From a checkpoint of a small contrastive image-text model.
Model: encoder arch vit, encoder norm layernorm, encoder width 160, text encoder layers 12, text encoder norm layernorm, text encoder activation gelu.
Training: nadamw at rate 0.0014, 9600 steps, batches of 256.
Rows from block 2 of the text encoder, named by matrix and row number. Rows with one number belong to one attention dimension. Each number is 128 + 24 x the weight over its row's rms, rounded and kept within 0 to 255. All counts start at 0. Numbers have three digits each. After the name is the row's rms in percent of the matrix's.
# q: attention query, key and value (stacked) (text_encoder.blocks.2.attn.qkv.weight, 576x192, the q third), inputs 128-191
# k: attention query, key and value (stacked) (text_encoder.blocks.2.attn.qkv.weight, 576x192, the k third), inputs 128-191
q.84 120:128098104126180128128103126111116097139099122091148128081128128097128076123124147098191128147129115128120128128128128118128122128096128164146138128079128128128144128164135074087128176128117175
k.84 116:117128156128128082128136128128128115128085148128128115128112128128128128077126109206083109070128128115128158128079128128128128128128179094120128128128131089063128128128128087128149098128110139
q.85 139:076154070155152108128125128139176173128128100128128187114128128105074127182128128058128128128103128128128145152112163160128109191128128161147180168091130115128107120128141094128075175086128128
k.85 141:128107128103122149157152110128100106064100121141124151128144145128128101092128156158114128128128128155128162128139128128157128128127128080128091128094162142128086153128191145107170093161109155
q.86 082:143112084128128128128128116132154128121128128128128147096089099128128073123128135062128128160130128128137128129128126128123118128099128189128160164105128142128128128133128100128112176128136128
k.86 093:106128134101116133176129128092128107128089122175128129102120131142125108069128128136128054128128128122096184106128128128128157128128128090128128128110196128126100128127186128128135106149128167
q.87 088:134119095128114128127076145137133128128128169128074118139104128128128128128168139064128126128128128119139128128170128128128128173128128128113128155128112128128111128128128128128086128128128113
k.87 083:128183069128128150128128128128122128036129128128134169093128128153125091128142128128100002128128128118081128128128188128136163128118128095100128128128165128099128128128128105128131128128091149
q.88 114:128153125125093155140128144170128122128128128128128090133128147085193128109128096153115128153129128128131128128128128128106128128165149097128146134153128128135112177094128119128128067140128161
k.88 098:128128079151128163113128160128128142142128128123099128128128128104128142128128168128152128137128085128165105128119128128128128128146133200128128128123093165128164128128094128132056185128128090
q.89 097:128128153128087144128128137163091076133128128128175101146160131128128128128125111217119113130128128128079120128142124118128103087128128017142088090098128128128128128128128128154193074128128128
k.89 098:128135139131128129088108128205128145205128162110107128128128128128141128128128128128128177128128128128168128172120128129128095128128128173128128157154074138128157128128071128126099128077169128
q.90 127:161128148128128128128128128156128158122163154128128128170139128143131128122159129152100176128128135121128138128091128131164128128128128128128128128172135128145128128119129179128165085128167080
k.90 123:108128128132154128162128132188128128125177155128128137128135089128147128133128128052124068128128128075125067144118128150104116179128128188133128128143135124149120136128128132143128185128174130
q.91 107:128143128152128128128151128093128148102128072104128151136128128128112183138077084137128146128128128128128128162128128114128128128156085128128128113128128128051120128128128128136128109128178128
k.91 091:128073128128128128108128128128128128128128106072179143128128128128128138128118128128207128128155087128134066121128128101128128128128128128173092072128113126128128138152128169150128128128128128
q.92 106:132128128110128115128128175128128128128128172154128115128188098179128120128176199141128128128128122143066118102128128132172128127128128111085128156128128128185128128128152084128173128104128088
k.92 094:119169149128128148136128128187128128085128144135128128172128125128128128128128128123071128087128128091128141160128128145153128128128119128051128128149116128131128098088147170128150092067158128
q.93 058:115128160128061136128108128128128128146114128128128128128211107128128128128128128139098128128128082100128128128121128128167133128128128128128128128128160165128144128223132117219128128128128128
k.93 050:128135128103119174073187141128128136128139152128128128156170158119128128128128133130105128128128128128128130128128128128128128128128128128109147128128128128128128128100128128128128124030128128
q.94 087:122095102140178114128128128142150128140089128103128128128073128128096128152116107128147128128128128128128128150198120128112121128121128128137146128128095128128128128123128090071128177128128128
k.94 085:138128123096128128128123128128128125128077127128128148097128128128128130080141128181096084128128194128128158125128097133128131176128128074128127128121171078084135164123128128128128110128128161
q.95 081:176158165128137134075128191111128201128128173063163115148161167112128128112128128128128150128128128128122133136128130128128124124119116131073128128196142128128128128128129128128128128128154074
k.95 093:171159128137140076128125128165128128188156146116121128128128101128129128161128128128128056128128140128128055128099128128104128166128117145128144128164104090130128109128128099095128161128121128
q.96 120:128128158128128128036154112128166127123111092124157128128128128175105116100109128137163128110141123127149161128128128111128171103095099122086109076135128128096135103128128106104145111128113113
k.96 110:087128118120128095130128083102143048128112128128128128128137153128073112128082128128128128102128072210141128128086128101146107151070128128166128106111135175135128092116148122119097128128119128
q.97 112:117128128128084174128167147155128128128164128151128128128173128128128128134128128135097108128128141087116128128128128128128187175128128136118171128117090128098128128098128128114107106162128126
k.97 109:193128128128128128128128128128148081128128128117128107128156164128128128143128076062128132128170068109128128189062201128128128149128128128111128060128128114128159064128128129083128145128136128
q.98 076:093111091128128128129128128128138128168095128191128128128056128031128128128115128132128081193128128128167161128128128155128128109175128141246117128128132128109128125128079128178128128128159128
k.98 078:116128128128151128128128128128125128108120143128128078128092128128128128128128133128128123119128174128172128128149128095128128128128128100168128128128128128128126137217128068128128128191128128
q.99 096:078102128129134036128128128114188118128108109131128128128128128033128128128128136128128128151128128223128128115128128172135104128158128119128128128131128109121128128128128128142128128128128137
k.99 094:128128128140128170128128128097128128093128128128178087118128128128128128106138110128128128128128128128128128128161128128128098104128128128173128128128083128128128128128100086209065130128128128
q.100 104:100128148123163163083128128084128131128084128128128128036098185128128128128123193085128128128124096128128141132144128128112128087119092156128128116131171148128128128119128094128128128128128126
k.100 096:128094132128170063128183128128148117127153128128128168184128128128128128128118128186118128128081128128178128128097055128128128128128154155128128128128128111128128092128128158121128128128128128
q.101 134:128128171075128128102115104128135128128128128134181099147128128137128128097097109190127128100128123173128128128106128151128108095088128094128085080128128124098100128128122133128162097128128123
k.101 129:109128123128160128128105118128128066128121114128086106099128107070128117126087193128128128167108134128128128074128128128128095128064147139163138220088128180166128128128128093136147133128128128
q.102 126:109136128128161192128113067088069128128128128128122128128128157157077111128128127079128071128128100094128128140128128128128128128107128185126135128128189128130175128139112128071084128120088149
k.102 127:128128157132128050143128119128152128143133128128128128128128128129128128128110128178128162100134128128164128134128128163149159128136128128128128120128128082128128094113134128128143128128125128
q.103 090:141128196128128149137134128098128087128129154103128128123128172169185100055103128211128129128168128152116128128151128128114128128094128089128068128150150128128091177128128128128163128128154143
k.103 107:128128123128143130128128128128128097128128128152072128142107131095128126127100180102128121170095113175116128072077124128128128122067113141128110207128128170186128106128128099133128128062128130
q.104 101:112142128128128128128128179171163128193128128160061125128128114042128128128128128063128123128128148128112136108128145158128128141179121143128160174131107128150128161127128128135128139080156128
k.104 108:128128101158128128129128122128128170114128128128128161128143112128168143128189128141128128128159160128138128166163128128111126128216119128128158128143101086092128169128131128128113109189151136
q.105 106:156128128128128128124128098116128110072114082098149128128178128169141128128128128128128143152128137128128128161181128081123170130116102148093138128128128128128187077143128166128127136179119112
k.105 110:128105136106102128115140128126127128128128128103128128128100128135056120142128102128171129128128110128128128128096128080140128153050128093133128128130128158125161128128138128108128156069128128
q.106 114:128096132128128128173128186170128128128128155095128124128188168128182152114146128128128130128140128128074128093128118128128128128131172128085162128124128172128151163128159128128117128185107128
k.106 115:174128128155128173128128128118128128111128128139091128229128161128174128128169153081128128176097128128135133128080146128128172128185128175096080128144188128174128128128120147092114115118112128
q.107 120:115126128108128186165096128128128128098086128107128128128128128077167128166128134128064128128128127128128105128128128138088056090156146139128140137128160135128151128128120170193128172128128128
k.107 122:162128137128138128148128183117128128133105128128128128170137128087181128152128128128128128210127173073132128128128096128140128106128128128105128153128128101128108128128161128132125128078128128
q.108 119:128103126128122128128178128128128119128128110128121128121128148128128149114168128098065153128128109094107128123126128128136128128128128128079160128128128128128128128128125169128128128178079128
k.108 115:128128124128128128128128128128166128128155128089128144219128180128128128155128128128171128128128064210128128131071178128128128128163094128128068061152128111128128128128128157128128128150128128
q.109 063:128167128102095168130128128128128128128128128128084128163120128132108098104108128128198128128128145096068099130128128116123083114151128128128128128154128128129128166128165084194155128128135156
k.109 067:125150128109128128085091128128094159128128128177128128067128128128145145128128159128077128128128128102128082128128065128128128128128128142128173128128077155133128128128128128128128128128084128
q.110 127:143128128128128027128156128128113113128157128127156128173141091133122128128128128128128109128128128128121128128195157123128152128122128128147092118128082128128128128164111083128128128128163128
k.110 116:124115136120073116077128128123128052179128128128134128128128128151018128094128128128128128066128105134128127175128128128128110128128128128163119128124077162101176128154128128128154128128128128
q.111 125:102089117128130176128151140140154142109096128073128128057125128094160128132128162128083128128122088128144128128128083128128121111116128128128162128105128128128128128097145161149097155173086120
k.111 125:128128130150128128158128128128145128123142128121128128213128128128201142143113160128128128177102128133128128074082128139118128102182137161128105113128128106128098128128151133142066128113112128
q.112 127:106141128102128217128098128128083087167128128128114128128095128156128095128128128128128128128128128128114121128059135128128182128103128128128128145128128173128180138123128128082128123083128145
k.112 121:103160128128128112111111128128155250126142128135072130128152128194128128128128128128128128128191128128138128161154128181128128145128180128128128128169128128133090128128107140128164128163128128
q.113 151:104098095128128096116138094128149128141136128137128128086128128085128099128128129128128115128139128128128137100121110147128128121128151121221128128128128128088128128137127092128128097128115170
k.113 134:087128128154131120105141103052130158128114128174128075128136176128154128080113128128128128128128128103175184128128137133128128128163158146162128128131128128128119128188095082178082128151128128
q.114 105:128106128116128132210128128128114094151128148109128139128128128077128139137128128128100128128117128128129128080128128144128128155128128140204147128128175128128128128128168128128088138129136142
k.114 115:114180139128133128127128128134128252128128128151140128184148128128214128108128128128128128128128140128128128104178128128103159106128128128128128149145128128126111178128128112128111128179128124
q.115 091:128099129125146082153128128117104106128128122128128163123144128098128086090128128128213139128139118128074128128128128128183128128135133116151108128128128098128128128128182089118128109124125180
k.115 086:128180125145106118128128107115123128162140128195086128123128128128128128088128125128092128049092076128125128128061156134128149089151128155159128135160099156128128166128128153128112118139128128
q.116 106:128147123128128129156128128128038133128128128104128128132128128181128128128128150126128102129128128128060097149212128128128128150148158146128128128128128128125128128158128139128115179159128117
k.116 114:181158169128075128123128152146109090128128128128128160128128128128128128142128128167128128160104136128128128128094147128128159128128121091089077129134111128128128084096128150068195108128111099
q.117 137:105128126128176190174094128128081128128114138122116128128128163124079128140128128128078128128128128079102128109080128132143127126122128128128143128099178156162128152128146128128128166089128139
k.117 134:133128128144134128128128128152146204121141128128128128173130122128172162128128162143077129114128162122157128149141128186128128141184154156128128128151128075127093134128128181128129109128158105
q.118 119:096158062128128139128128148177128175128126108162128128128128128106097154194152125068128123128128166109118128128128157122130097139188128156173192188094128128128128126152128128128077169091128128
k.118 130:130128128128128128128141112128126165128128128128179153125153125128163147139167092159132128115170149072128125176164128128128128128201140114128128058128106081090128145128131158128128107193128122
q.119 108:099128128128128153164128128189128155128136128159085128156128088128129128186144097130093096128088171128128128135128128128134079128173158128165146128112099098128134128141128128128128159086128110
k.119 108:150136128128099128119128117137128141128128128128170128128171128128148128159166111128132128145128166128122128191193126128114091128128138115128108101113095084099128128106128142128172104185128128
q.120 094:097140076153150052111128128128112128169094076157118128128128128128128128165128128128128128128139149128128157128138128128128147112164128147204148128128128128091128114184112077128128128085112128
k.120 098:107128165128083062117145069128128115128121128128185128095161128140128128101108089185134128101175125133156169194153128128128128128128128128136130069127079131076128128127128128153136092194128128
q.121 084:111128128128113182117164144139128128128112128128079144128128128128128181128128141124022128128144128117150159153128147142130128128128143143128157128127169128128191128128128128106128158116087128
k.121 083:128128139141128128174128128120128128128128128128176159190180128128189128166128128130128151187155085144164128169128128128107128128128128128091128128113159096128099126038128154118128128176194128
q.122 078:124128128128128199125128128123128124128128128128128128107115166128125128117128125123128182128128101128183129090071122117128128128095128131128143128128128128132128128128128192128117128128128073
k.122 070:128083099128128128128120175128128184085128128037128128128128128132186128174089128128146128190128128175148128128128128164128128128106128155086128128128128076166088070095128128128128128128128128
q.123 103:128128128128145128128128128128128081128169128128128128174128127107128106128183066130128128128128142074128109128128142128128128167128167128222148128120128128128142128113128128128128128097128169
k.123 107:128186120138128144080082128128128245128128128167128128134128146216124108099151131088128115059128128099137128128171128165094124128128150128126140128148128128128133175178075128128145128191128128
q.124 078:128128125128193128128128128128085128128065128128103128095128128089128153123128128096128175196117094128128110100128082128128167128123128128128128130116128184128128110128143128128104144139128128
k.124 080:127128128128128158128128173119141212124166128096128134197116109149128128128128132128128128128128183128128139086158082128138128133128162096128133141156128128103128128175128128134136144128128128
q.125 128:103128084154161107176128128119079128128103128128132128063128128128128128159128128099128128128128128166128128128168112130142128128166128158180148162128128133139162128166156128096088196144118128
k.125 122:128128165110079128128128128094128182128128127128128131128128128128128149128128121216109083128128145113128128134149128128128162100201128128099128070128115128080128128113128128128128128136128128
q.126 105:128128128125128105128135108128179128150144128128128128128084128128128128128128128128141146122128157128128128115083130168128128102148128128229155128123128128073111128128128128128128096072128134
k.126 104:075153128126128128112128089128128128128128146129128128128173170097184128087128128121128112128177128092158128128164128159128128128128128128128128128125128128102128199128128128128128128128129158
q.127 114:139112128080099128128123103106100084128109167121187096128197160183175103093112128195128128080128087128131111128128123140128128119093151123128064080153146147128128132128128157172143128171153125
k.127 112:135128128114143116128118128128128076128128141157062128128111127112128124128128128109115128170088128128116128128086128128128128125045113136154128198109128128177128128128133100113151133056128128
q.128 134:128105128116128138128097150128155128118128128128128128128128128013128128128130128136128128128128137182128128058128128149128128128128128102186133128128135120128103159128128128204128125128128158
k.128 136:143143099146139212128094179128117128128128104128128128125128128107128158128145161128136078155128174044147128128140112128118128128128128128128166170128128128105128128194128076128128128128085128
q.129 107:128128128128128094128128128128117128180128128128128128128077103213097093121128128128184128128128128077128155128070136128128205134128128124170143119128128128128128128128128100056128128097105126
k.129 109:070128149097091128102128042102128128128128128134142128128169128165128128128128128128125170043128083128128128128128128128128112155125128120128138078128097145128128128128128128128128128208128128